{
  "win_length": 400,
  "num_classes": 10,
  "output_stride": 2,
  "dropout": 0.1,
  "shampoo_beta": 0.95,
  "steps": 26400,
  "warmup_steps": 1320
}
Rows from block 5 of a small audio frame classifier, named by matrix and row number. Rows with one number within an expert belong to one neuron, the router's apart. Each number is 200 + 40 x the weight over its row's rms, rounded and kept within 0 to 999. All counts start at 0. After the name is the row's rms in percent of the matrix's.
Before each expert's rows are labels from the 100 clips, of 14976, where the router gives the expert most weight on average: "strongest on" is what is common among them. Only what is clearly more common there than usual is listed. The data: songs of 200 made-up bird species, synthesised, often over outdoor noise. In brackets: how many of the 100.
# router: router (model.blocks.5.mlp.router.weight, 16x160, trained with AdamW), inputs 0-159
# up: expert up (model.blocks.5.mlp.up, 16x32x160), inputs 0-159
# down: expert down (model.blocks.5.mlp.down, 16x160x32, transposed), outputs 0-159

# expert 14
strongest on: reverberation (85); text has "room" (85); text has "reverberant" (85); harsh note (43)
router.14,107,173,205,114,216,196,228,141,186,174,187,227,214,194,193,130,193,149,251,142,198,207,186,203,209,141,127,164,157,240,193,191,204,224,237,208,189,215,244,148,104,232,139,266,146,121,149,172,263,142,224,223,142,193,165,272,185,188,206,135,191,219,182,193,227,267,180,155,162,224,162,251,246,259,186,225,214,182,180,212,235,188,174,207,250,225,202,186,237,142,202,270,144,311,171,175,169,233,195,162,303,219,240,192,179,272,216,290,191,260,219,198,220,229,220,257,180,237,225,188,202,205,242,186,158,216,135,180,157,261,136,204,183,216,181,138,205,124,182,251,274,141,224,205,231,173,230,176,129,212,260,205,182,186,154,215,218,213,230,184,204
up.0,096,227,183,178,164,175,157,216,159,263,204,157,189,225,224,243,185,170,286,234,259,191,207,196,181,109,191,178,268,137,292,188,218,215,198,230,147,71,174,246,241,233,219,243,214,239,171,181,199,196,162,159,161,156,139,232,226,207,198,238,186,115,153,231,215,244,258,280,194,219,215,133,189,168,209,267,274,216,247,316,177,133,220,156,210,294,189,233,175,172,175,166,126,246,215,165,193,183,153,225,205,180,197,172,133,214,120,217,244,203,218,195,266,229,186,192,242,183,160,185,209,243,154,208,146,214,226,232,158,201,209,214,182,232,190,221,239,254,134,216,131,137,200,194,239,166,177,223,231,227,209,173,181,155,210,194,170,208,167,183,169
down.0,098,189,198,186,230,202,169,244,170,251,193,225,250,127,208,141,156,213,192,122,189,152,149,180,190,128,198,188,287,211,211,150,194,198,126,231,191,170,210,202,269,228,270,225,186,219,248,168,268,190,215,173,278,169,183,255,254,131,149,242,148,252,138,180,228,213,113,187,200,242,114,141,210,199,255,215,230,145,181,208,103,217,122,192,215,225,157,223,241,240,165,308,167,172,230,176,161,189,163,177,180,201,215,180,208,204,191,255,232,182,147,224,196,235,155,247,254,182,187,217,198,183,186,169,162,186,205,202,135,187,223,126,219,164,145,180,172,136,209,181,229,184,170,195,187,258,241,222,193,196,200,253,247,173,205,240,284,237,217,132,272
up.1,094,136,238,222,258,250,187,174,172,209,143,220,211,133,241,195,197,141,209,121,158,192,224,197,222,249,237,224,143,254,211,228,216,236,187,149,237,196,165,244,276,165,228,203,208,197,146,130,225,179,142,152,204,191,182,178,275,231,203,199,181,178,172,174,221,234,149,238,140,224,109,240,240,238,244,198,217,201,167,120,188,201,248,276,134,179,171,207,171,187,198,242,221,173,178,130,176,169,250,121,112,147,183,279,298,204,263,199,141,218,201,222,225,152,214,187,189,157,229,251,193,319,197,215,196,156,173,177,213,179,187,149,226,212,153,223,217,149,232,157,196,171,223,217,212,124,199,251,253,180,256,198,213,235,155,236,178,192,231,135,196
down.1,095,251,186,199,222,238,171,197,232,181,209,169,211,264,175,296,194,228,217,129,169,222,188,291,179,172,146,227,183,170,258,248,186,142,149,224,192,200,230,147,228,187,194,196,272,204,146,265,208,267,238,232,212,223,155,194,168,136,182,185,126,193,213,218,227,233,186,167,229,178,230,133,175,230,193,143,220,239,177,136,253,226,279,143,211,220,215,214,223,215,174,155,129,204,184,298,192,209,250,312,214,230,194,148,190,210,208,219,245,144,178,228,256,278,99,182,171,246,214,217,196,198,182,243,223,219,154,291,228,197,127,204,207,209,289,200,176,182,221,206,191,167,184,144,221,232,195,183,178,142,118,222,146,160,174,231,174,238,180,247,167
up.2,102,138,248,223,156,194,240,156,175,189,200,163,257,195,155,115,166,180,235,229,236,137,207,160,183,135,196,199,224,177,296,265,212,205,183,189,269,228,205,232,208,253,204,232,162,232,162,182,252,169,174,152,251,259,148,146,196,160,195,189,132,233,148,183,172,162,214,206,170,174,182,184,166,222,172,234,172,221,182,248,225,201,243,243,150,236,262,204,203,266,148,268,174,220,268,185,174,190,179,149,142,126,187,269,247,180,274,185,199,150,188,268,173,183,262,224,180,252,139,200,286,217,249,185,165,181,161,189,241,172,287,210,264,232,191,213,210,191,133,176,180,190,218,273,231,121,127,183,231,233,156,181,228,188,216,255,195,218,199,145,254
down.2,108,205,155,188,210,178,151,172,213,189,208,282,209,97,277,257,224,211,201,143,204,128,134,175,201,282,207,162,231,172,263,245,222,213,287,162,244,130,251,209,153,172,261,213,222,166,278,235,188,194,192,193,199,235,198,251,194,249,158,167,243,222,223,158,129,229,246,167,184,160,222,214,152,235,260,204,180,206,202,252,174,193,190,204,208,185,232,128,172,174,187,178,193,119,212,193,280,163,170,178,227,147,157,234,250,190,92,189,175,174,188,228,235,222,224,223,187,203,221,269,185,159,176,189,229,174,272,99,258,199,176,185,244,275,232,189,281,170,217,181,173,232,142,194,185,187,181,214,193,200,224,210,239,230,212,157,145,279,197,231,259
up.3,090,156,187,216,177,253,211,239,240,171,291,139,70,229,224,176,139,245,181,197,222,191,252,280,141,224,213,229,268,162,267,204,256,218,199,165,136,268,189,251,208,163,142,218,177,237,156,165,256,219,151,240,165,155,271,172,110,169,232,196,155,280,184,216,186,176,201,177,199,222,237,148,172,185,155,224,213,251,155,236,200,208,248,228,143,189,136,273,194,203,170,216,204,205,219,187,241,246,220,215,259,168,217,176,180,175,235,195,181,206,203,143,212,219,241,222,184,286,167,123,219,172,225,111,220,166,174,227,144,163,268,197,186,254,196,162,151,161,205,157,196,142,256,206,191,251,230,245,245,188,170,275,183,215,210,188,182,211,223,168,214
down.3,097,187,235,230,193,132,147,181,223,215,262,203,152,205,252,177,217,158,193,184,132,147,148,201,263,211,225,207,161,215,159,175,244,253,247,131,215,172,166,170,180,219,207,190,224,134,238,244,162,194,204,227,208,254,250,189,260,219,185,190,219,209,202,133,146,193,211,251,209,193,133,176,193,189,242,200,264,197,172,262,172,206,91,230,297,117,225,156,206,306,167,178,142,161,203,179,226,107,160,162,202,114,138,257,194,219,214,183,218,150,218,167,185,202,206,206,128,219,231,264,277,162,220,137,140,181,211,179,186,223,219,173,238,232,191,202,202,176,200,167,230,210,264,206,189,230,199,225,215,240,146,226,195,242,247,273,191,220,98,240,245

# expert 9
strongest on: pitch: middle (85); upsweep (73); buzz (41); first syllable: upsweep (38)
router.9,091,231,261,173,215,251,202,191,189,186,192,273,152,251,185,237,202,256,227,180,236,163,215,159,201,165,125,240,293,223,219,158,232,186,212,214,172,178,228,191,141,183,159,250,191,195,223,255,198,243,330,168,175,225,170,172,132,217,213,157,193,127,213,140,233,210,197,103,198,186,155,183,107,149,220,190,212,191,216,108,214,205,203,194,251,269,230,225,223,204,160,163,184,181,273,293,181,202,156,227,173,172,234,247,131,176,168,238,205,201,210,222,239,214,199,230,223,152,224,156,281,192,221,252,201,248,181,175,190,186,171,254,181,119,219,177,135,195,216,244,260,140,200,175,170,206,181,218,116,231,192,275,188,141,242,225,208,212,163,259,160
up.0,107,185,216,168,195,209,156,228,270,182,204,141,245,244,261,115,148,135,189,201,180,214,217,226,188,204,208,226,119,137,220,265,246,154,240,179,173,118,216,159,152,215,132,215,178,171,211,158,276,151,174,127,149,288,151,160,207,149,155,205,244,219,212,169,185,192,198,206,147,196,171,226,221,195,224,291,289,240,219,159,189,201,144,184,278,172,220,208,221,222,180,254,220,221,199,145,210,219,222,203,152,196,175,250,184,188,284,273,179,262,257,143,141,175,190,226,211,239,191,189,169,179,173,183,200,200,152,188,252,186,229,197,153,253,214,193,254,164,265,262,214,259,286,246,209,229,221,225,215,182,236,131,136,166,221,216,186,190,257,175,228
down.0,104,229,252,174,220,235,235,209,259,279,177,203,220,231,141,271,264,191,202,165,176,167,170,237,157,197,213,190,220,100,275,214,232,201,156,188,184,207,221,219,190,98,138,154,117,232,252,204,197,203,224,181,216,181,177,204,201,234,156,244,257,219,184,288,186,183,163,271,139,205,150,220,199,283,176,163,251,209,213,178,129,231,233,201,203,168,177,205,148,171,177,212,175,229,211,146,222,128,177,234,132,123,156,276,186,189,241,212,172,287,138,208,173,231,172,146,278,189,138,127,175,252,224,181,210,236,186,168,211,217,199,201,185,179,198,158,258,219,224,190,188,188,262,227,208,203,270,173,204,219,238,171,281,182,186,187,110,217,188,139,205
up.1,110,159,283,259,246,220,225,276,185,225,202,195,188,244,167,176,213,214,212,216,222,167,270,203,246,162,210,134,236,127,184,202,173,163,202,170,264,287,155,207,190,272,169,225,142,274,153,170,172,216,223,75,226,273,117,113,198,225,150,207,185,96,189,235,190,185,175,167,178,211,179,202,202,206,172,179,209,236,208,134,192,182,170,145,210,182,282,230,140,276,193,162,235,209,256,198,182,157,162,152,196,188,215,210,229,240,209,182,174,176,212,171,221,201,232,171,206,270,143,221,200,179,232,201,231,232,184,178,208,209,245,257,181,143,132,189,237,216,210,200,172,224,307,179,183,183,196,124,211,175,177,190,242,164,159,196,276,156,264,174,171
down.1,099,281,242,280,252,235,202,215,173,249,193,235,220,237,244,109,171,203,176,242,250,245,225,213,251,216,224,193,201,113,245,221,248,185,259,211,187,203,183,214,207,96,207,278,186,232,186,242,243,150,211,230,216,186,179,164,120,241,213,224,207,216,164,249,215,158,248,202,194,214,245,208,175,222,184,222,194,224,272,115,231,189,104,179,233,172,163,190,154,283,195,143,173,191,235,201,169,176,162,150,236,197,194,108,206,213,138,194,202,121,182,122,155,195,171,192,211,151,212,155,167,233,185,251,178,264,208,249,153,218,234,198,214,150,182,200,220,215,136,173,112,127,246,111,211,162,216,203,210,225,161,237,193,157,169,229,185,164,156,176,238
up.2,139,203,168,180,187,157,224,103,129,227,234,213,221,163,213,242,226,221,136,190,174,181,176,152,257,121,198,225,230,278,200,195,202,181,193,193,165,213,237,193,201,229,315,245,235,186,198,199,224,222,210,298,203,177,219,185,241,204,283,149,116,226,202,161,208,188,223,204,152,165,165,199,195,206,217,126,211,168,121,219,124,207,242,234,229,192,189,100,180,223,218,171,218,179,225,229,209,228,236,140,199,243,176,141,201,193,185,146,171,216,170,315,169,130,245,205,108,191,237,248,233,260,251,266,230,153,258,193,232,159,232,153,189,210,205,190,179,172,193,125,214,197,100,244,200,222,157,249,218,207,164,195,237,236,224,225,166,215,178,154,160
down.2,125,191,226,237,183,174,194,88,260,189,200,208,207,167,229,183,197,300,155,222,237,232,145,180,253,151,203,223,215,225,197,175,228,290,191,229,197,201,142,199,181,224,238,197,195,224,177,273,257,222,198,260,216,197,152,235,205,152,204,200,189,226,254,207,167,249,182,200,191,219,184,247,191,194,157,155,212,157,233,169,196,194,196,260,208,189,182,203,224,207,214,105,235,220,126,271,186,357,143,216,237,210,212,129,173,200,196,180,202,217,159,180,197,138,120,255,96,205,261,222,203,168,135,166,191,214,244,148,220,175,222,171,246,170,222,144,209,168,179,194,205,184,131,129,200,132,156,252,201,220,237,230,110,261,250,250,207,212,194,196,172
up.3,088,199,225,287,190,137,206,238,235,189,139,150,204,204,243,180,236,204,177,202,231,220,276,246,232,156,215,228,235,210,215,215,169,146,262,199,240,139,209,228,199,257,227,280,222,220,157,203,170,225,258,221,241,101,206,248,142,210,223,243,210,233,243,239,189,224,170,221,212,216,157,231,180,181,232,221,102,228,198,184,163,154,209,222,281,196,205,141,231,208,258,197,229,117,185,219,162,177,207,167,176,245,172,222,282,165,217,215,177,194,214,198,73,235,169,127,183,217,118,213,214,214,228,164,241,192,191,135,210,148,185,130,152,216,223,190,142,210,186,92,203,173,107,212,251,228,171,201,212,152,203,134,164,196,148,186,253,198,230,158,166
down.3,090,254,208,236,222,191,203,208,189,202,184,205,211,182,241,198,228,188,142,264,162,214,115,254,191,171,214,171,227,214,220,118,219,237,195,244,236,223,180,181,211,264,260,197,158,180,272,142,159,201,167,214,196,182,230,155,174,141,229,244,224,189,192,187,248,215,208,220,201,153,242,276,147,224,220,227,133,106,195,292,241,291,179,184,245,269,273,194,145,227,225,259,171,206,244,109,267,193,230,226,172,169,195,200,177,183,182,179,190,194,233,171,228,274,262,161,143,235,219,144,136,148,250,182,196,227,260,188,197,195,82,225,271,203,171,170,269,233,179,180,228,209,188,219,222,204,216,241,229,169,182,163,225,134,226,271,230,276,203,204,182

# expert 12
strongest on: pitch: middle (79); downsweep (72); first syllable: downsweep (69); buzz (37)
router.12,095,162,180,171,204,185,147,197,265,177,227,259,193,245,196,239,176,182,252,201,232,199,142,248,196,180,180,209,193,173,214,227,161,171,179,234,245,212,209,164,175,169,141,151,139,228,188,285,172,232,180,151,194,203,205,337,177,215,169,184,223,129,171,241,173,209,187,199,133,168,160,190,94,170,200,167,221,228,233,311,224,172,172,120,182,197,145,206,215,222,178,204,221,290,252,208,313,201,129,237,304,164,230,148,141,164,218,216,222,150,228,192,228,244,161,217,241,149,213,160,253,219,217,221,151,218,209,199,195,187,179,262,190,173,158,228,201,165,171,250,233,175,259,142,167,238,162,176,194,152,161,254,188,145,212,217,205,228,187,273,204
up.0,106,279,178,314,275,161,138,241,224,213,207,176,164,241,167,180,104,230,161,270,225,190,190,209,281,212,209,196,222,136,214,198,219,207,283,185,171,175,195,229,146,220,198,200,245,254,162,150,230,131,249,192,133,206,249,217,154,208,203,173,216,216,136,220,171,182,251,199,149,142,191,121,155,145,155,137,188,249,259,164,228,235,207,189,192,203,193,220,168,257,222,232,223,233,187,173,195,179,222,211,216,198,164,150,185,168,167,214,243,145,165,130,241,253,143,179,251,166,176,133,219,282,204,150,231,173,249,184,171,140,162,178,195,256,169,213,236,223,129,176,234,223,180,257,197,192,197,253,224,250,187,207,174,201,199,227,176,287,255,143,150
down.0,113,301,239,203,212,221,230,74,206,252,189,169,227,91,233,125,172,192,221,134,216,120,214,213,285,138,239,219,179,263,212,189,215,234,219,203,127,195,226,191,194,202,320,182,140,230,243,220,294,224,195,205,151,249,218,134,200,229,204,203,277,221,174,173,136,157,202,153,233,216,153,194,211,179,196,216,146,166,135,200,154,199,208,209,233,213,158,151,290,217,165,203,220,188,190,232,163,159,155,138,162,174,222,224,159,201,150,191,212,200,216,228,200,241,287,253,194,153,164,228,203,186,224,148,156,136,226,220,206,221,175,223,226,263,135,194,177,202,181,163,204,176,232,167,203,184,260,240,200,202,168,187,163,176,209,195,143,248,213,163,234
up.1,100,127,211,199,208,234,186,199,227,204,206,142,209,196,218,249,220,238,243,137,228,187,182,162,221,213,166,212,239,184,219,216,206,195,167,136,114,190,207,242,268,274,204,138,178,286,228,206,178,230,214,189,226,216,80,178,220,207,221,265,121,181,191,255,197,174,148,250,236,222,195,236,212,247,197,215,198,148,145,188,195,200,263,202,234,209,211,171,278,176,154,110,257,163,267,201,237,205,154,198,174,235,174,153,217,210,264,156,122,227,257,272,237,140,252,216,149,166,176,259,90,151,170,168,178,145,169,244,203,217,249,206,177,130,233,200,174,218,187,170,185,206,204,217,192,178,118,160,176,169,199,168,200,159,270,203,244,164,136,156,185
down.1,095,174,201,193,215,169,214,248,170,136,189,172,171,199,201,279,287,186,274,224,192,211,197,212,102,173,126,214,203,212,236,258,226,243,203,161,214,180,145,165,194,201,195,197,172,237,205,136,167,202,149,156,201,245,195,263,193,306,180,199,151,223,258,158,164,158,220,187,163,139,184,241,170,132,173,232,224,211,246,254,266,193,246,268,214,274,242,207,203,248,223,133,201,198,132,220,216,188,162,187,219,207,191,238,228,195,189,192,151,225,196,244,259,213,201,169,210,260,228,201,133,239,249,271,210,280,143,135,249,217,157,230,236,123,187,241,224,238,213,230,222,243,191,143,192,161,250,133,185,139,213,180,179,286,194,112,147,193,174,215,196
up.2,080,201,180,164,151,182,155,195,249,196,192,153,239,200,244,242,211,242,154,200,217,231,184,216,180,202,155,144,266,180,305,216,128,158,83,229,158,229,209,203,207,187,201,152,193,173,113,249,181,220,265,152,186,245,183,193,186,193,185,130,156,174,253,220,197,189,199,214,274,209,188,180,185,201,203,230,243,208,207,197,162,140,243,198,223,264,171,204,121,201,128,190,240,150,249,208,181,256,227,243,156,205,204,228,104,189,268,148,203,197,189,241,215,234,274,156,253,202,200,155,251,254,157,235,229,199,228,272,225,273,197,181,184,207,309,175,213,242,235,199,210,127,161,234,174,188,159,217,190,191,130,230,288,218,242,216,164,163,146,184,251
down.2,079,167,274,187,250,195,193,195,177,131,223,154,143,202,180,154,189,196,246,264,87,188,256,214,224,218,170,216,159,246,270,221,211,243,242,213,180,174,185,220,241,234,221,242,189,157,183,193,191,222,160,253,135,304,201,206,160,253,128,223,205,239,138,175,193,286,122,177,212,194,239,126,213,250,171,184,172,248,184,199,170,208,179,296,163,176,234,210,255,183,221,178,193,255,184,261,104,260,203,154,242,171,213,191,246,192,297,244,211,215,226,229,197,222,230,166,232,201,136,229,129,223,259,143,201,195,160,180,172,183,183,214,184,274,125,112,229,213,225,217,193,217,164,191,214,199,182,192,148,211,142,228,208,237,216,157,264,209,214,189,231
up.3,106,178,272,245,191,200,209,223,216,187,217,155,149,250,181,268,121,187,179,176,181,171,185,260,183,247,202,187,246,185,233,256,232,205,190,141,179,234,148,202,209,180,166,163,165,250,235,254,198,234,191,146,272,158,135,193,194,246,152,222,202,200,233,172,136,138,191,172,171,244,179,142,270,269,234,279,195,268,171,141,169,168,239,93,209,178,256,258,223,177,239,159,301,191,245,216,231,65,230,186,180,250,215,201,186,181,224,238,141,194,179,117,167,217,257,190,248,192,211,214,205,206,174,235,192,207,216,185,203,164,209,257,195,164,192,185,241,136,212,161,181,185,206,200,237,225,184,160,252,211,139,141,169,196,202,155,192,133,265,191,263
down.3,110,177,227,182,219,168,266,155,239,218,220,207,190,189,325,235,222,156,213,196,246,115,204,232,133,200,194,181,183,255,271,185,159,172,180,174,120,239,176,204,164,152,237,193,191,193,180,231,245,230,177,161,230,224,225,163,185,199,186,209,186,214,243,186,138,239,195,196,209,173,57,156,200,265,201,299,192,170,251,196,192,245,252,143,253,244,167,207,191,214,223,163,290,236,266,223,166,148,241,230,186,222,195,202,161,180,179,141,191,288,296,252,126,192,157,123,198,250,177,199,211,145,200,236,168,185,219,157,181,192,194,214,186,215,148,214,238,182,220,129,227,182,208,206,228,183,235,106,233,135,126,219,212,213,162,192,201,197,188,207,213

# expert 13
strongest on: fast repeats (47); arch (43)
router.13,093,215,232,235,138,195,163,170,152,290,205,187,149,249,170,186,198,177,230,199,178,158,200,166,240,129,210,154,189,224,191,114,160,229,155,196,184,233,248,182,193,162,184,152,210,147,195,203,179,160,174,148,173,237,152,154,163,208,187,272,226,237,144,206,260,214,220,202,149,313,125,193,283,161,171,206,242,182,200,142,226,123,181,140,237,224,213,199,255,215,196,135,203,176,155,190,194,229,135,213,215,129,286,240,174,188,120,264,188,256,179,170,199,253,185,218,213,184,264,190,172,103,149,237,189,213,173,202,198,250,167,274,191,141,220,150,207,144,186,267,169,184,167,187,196,266,215,141,258,196,152,240,182,171,174,200,233,248,179,179,209
up.0,083,150,233,156,170,189,162,144,186,204,162,173,237,237,188,222,236,290,183,204,208,142,209,222,184,181,160,184,216,221,177,101,130,160,115,159,170,225,260,203,195,239,182,183,156,261,163,208,208,171,210,196,215,266,144,198,237,206,295,278,193,160,176,205,227,218,195,234,163,212,254,268,226,133,193,213,218,206,179,198,225,167,167,221,138,257,191,173,265,208,134,130,130,142,228,212,128,224,106,172,169,174,342,236,214,162,223,248,181,210,188,248,232,200,194,266,197,245,217,226,169,196,166,221,202,224,147,127,160,245,191,217,215,153,231,203,183,277,205,233,207,192,254,211,202,192,209,157,153,151,205,176,169,183,117,205,189,176,149,213,170
down.0,088,214,193,191,222,158,217,222,251,224,186,227,181,115,250,130,228,170,267,294,246,156,247,187,254,216,204,171,222,134,159,195,167,239,239,125,172,252,210,208,227,193,204,198,252,243,164,224,153,210,165,168,202,273,245,173,255,275,202,252,272,265,242,212,149,219,120,197,251,171,193,181,166,204,218,181,198,136,174,259,217,227,182,181,272,173,158,182,236,182,169,139,166,150,305,189,263,221,264,223,187,188,159,257,182,154,188,274,215,229,231,211,194,166,259,137,177,179,226,194,201,106,200,243,182,162,230,161,195,162,259,133,236,230,182,166,282,169,224,180,174,201,239,227,154,153,216,165,235,181,210,242,226,131,180,207,218,189,185,208,239
up.1,092,168,204,171,227,193,247,163,208,202,207,198,146,249,237,216,204,243,230,197,248,249,273,232,157,199,219,228,237,223,191,263,208,178,210,179,178,163,182,185,186,248,203,254,208,247,185,204,234,212,146,315,153,87,185,191,189,117,276,125,134,158,254,250,235,207,192,304,183,170,225,223,175,160,235,282,164,124,190,209,120,214,256,229,191,249,192,203,178,181,230,170,182,196,299,212,229,217,201,211,208,201,222,194,139,171,234,159,123,147,178,275,126,128,192,234,145,249,164,191,227,202,244,209,223,170,190,167,173,148,217,190,180,206,249,239,196,237,212,138,178,275,191,160,190,221,218,192,196,231,170,168,206,187,223,282,178,195,144,140,208
down.1,094,248,164,176,166,221,194,242,264,219,174,200,253,163,181,185,221,232,162,146,153,223,139,223,197,201,173,179,185,268,154,212,164,258,266,214,105,197,161,144,182,158,214,223,226,239,263,232,200,209,224,201,202,173,278,244,185,261,218,207,187,211,192,148,268,139,205,129,151,213,241,241,223,180,138,219,171,251,143,213,227,244,152,173,284,223,207,149,237,143,161,252,126,177,153,137,239,210,211,193,282,162,204,194,201,221,107,179,208,226,240,234,217,250,199,277,158,202,189,138,248,267,221,179,190,173,211,226,221,149,168,234,229,187,132,233,158,207,210,99,210,157,227,162,234,214,242,258,165,270,274,171,216,256,178,201,214,221,180,212,229
up.2,088,156,219,137,206,238,259,214,208,192,244,169,142,184,226,207,190,148,192,168,206,193,218,206,152,246,240,227,170,245,193,114,225,177,173,178,97,206,75,206,170,181,197,238,179,184,332,240,196,208,260,214,200,188,213,157,232,200,199,168,278,221,273,208,233,175,209,238,232,131,245,259,185,272,230,149,187,269,199,206,196,264,175,227,188,188,231,234,143,156,148,197,208,198,182,202,208,255,206,229,229,157,210,265,172,187,227,216,193,203,211,193,177,184,276,231,171,325,210,164,254,193,162,218,242,187,206,180,263,140,238,257,200,234,226,257,158,199,290,208,158,236,244,146,155,237,192,207,173,127,213,207,179,220,193,169,120,172,211,197,196
down.2,095,232,199,247,207,249,208,183,221,152,246,190,132,191,230,213,273,254,208,186,65,208,201,218,211,188,219,243,156,230,218,210,257,225,126,200,237,162,173,200,196,187,188,212,201,190,200,191,221,279,156,264,242,190,260,182,204,231,152,137,256,175,160,154,169,170,222,256,233,147,216,197,229,167,183,169,206,212,192,197,167,248,178,237,211,224,255,194,155,199,265,218,172,149,164,179,236,186,141,246,219,113,42,267,219,252,215,224,191,232,161,177,214,192,196,211,168,222,227,226,253,238,198,201,154,212,206,108,239,172,204,183,201,222,186,307,240,282,259,184,169,160,247,228,192,232,273,127,194,223,257,204,209,215,209,240,196,178,141,230,170
up.3,113,188,212,238,248,237,194,193,213,216,223,171,199,219,192,192,147,220,195,161,190,223,176,262,171,182,183,224,203,239,195,241,204,217,190,192,245,130,182,199,210,167,214,225,213,268,163,299,230,204,170,150,212,173,229,145,158,185,246,159,214,173,169,201,213,108,235,208,187,218,263,134,194,195,213,158,163,208,200,194,96,229,291,218,192,175,142,238,173,230,203,210,248,236,196,247,198,267,238,244,124,306,158,203,239,242,214,227,116,193,270,172,154,193,201,135,178,253,188,128,185,199,180,150,212,173,161,249,198,223,175,183,203,176,312,292,179,237,156,118,178,144,165,301,195,148,266,141,240,139,189,177,216,224,214,162,192,224,197,208,180
down.3,101,128,156,181,209,252,212,158,199,217,216,255,178,241,198,178,215,247,221,114,187,256,153,260,201,165,157,199,93,190,215,288,242,220,244,192,290,220,191,195,193,185,257,167,200,243,224,266,230,219,189,227,216,154,214,163,254,272,204,171,99,180,127,198,204,201,127,247,201,204,311,236,180,215,229,224,138,196,216,203,204,216,233,198,188,180,168,197,176,176,173,260,208,180,182,186,225,219,117,232,214,222,158,262,184,189,147,300,186,203,92,185,196,223,155,195,245,236,231,147,101,256,241,237,234,200,190,231,143,177,213,255,195,177,266,217,174,176,173,218,254,231,204,224,179,259,194,192,161,174,205,230,187,256,188,219,196,201,171,263,178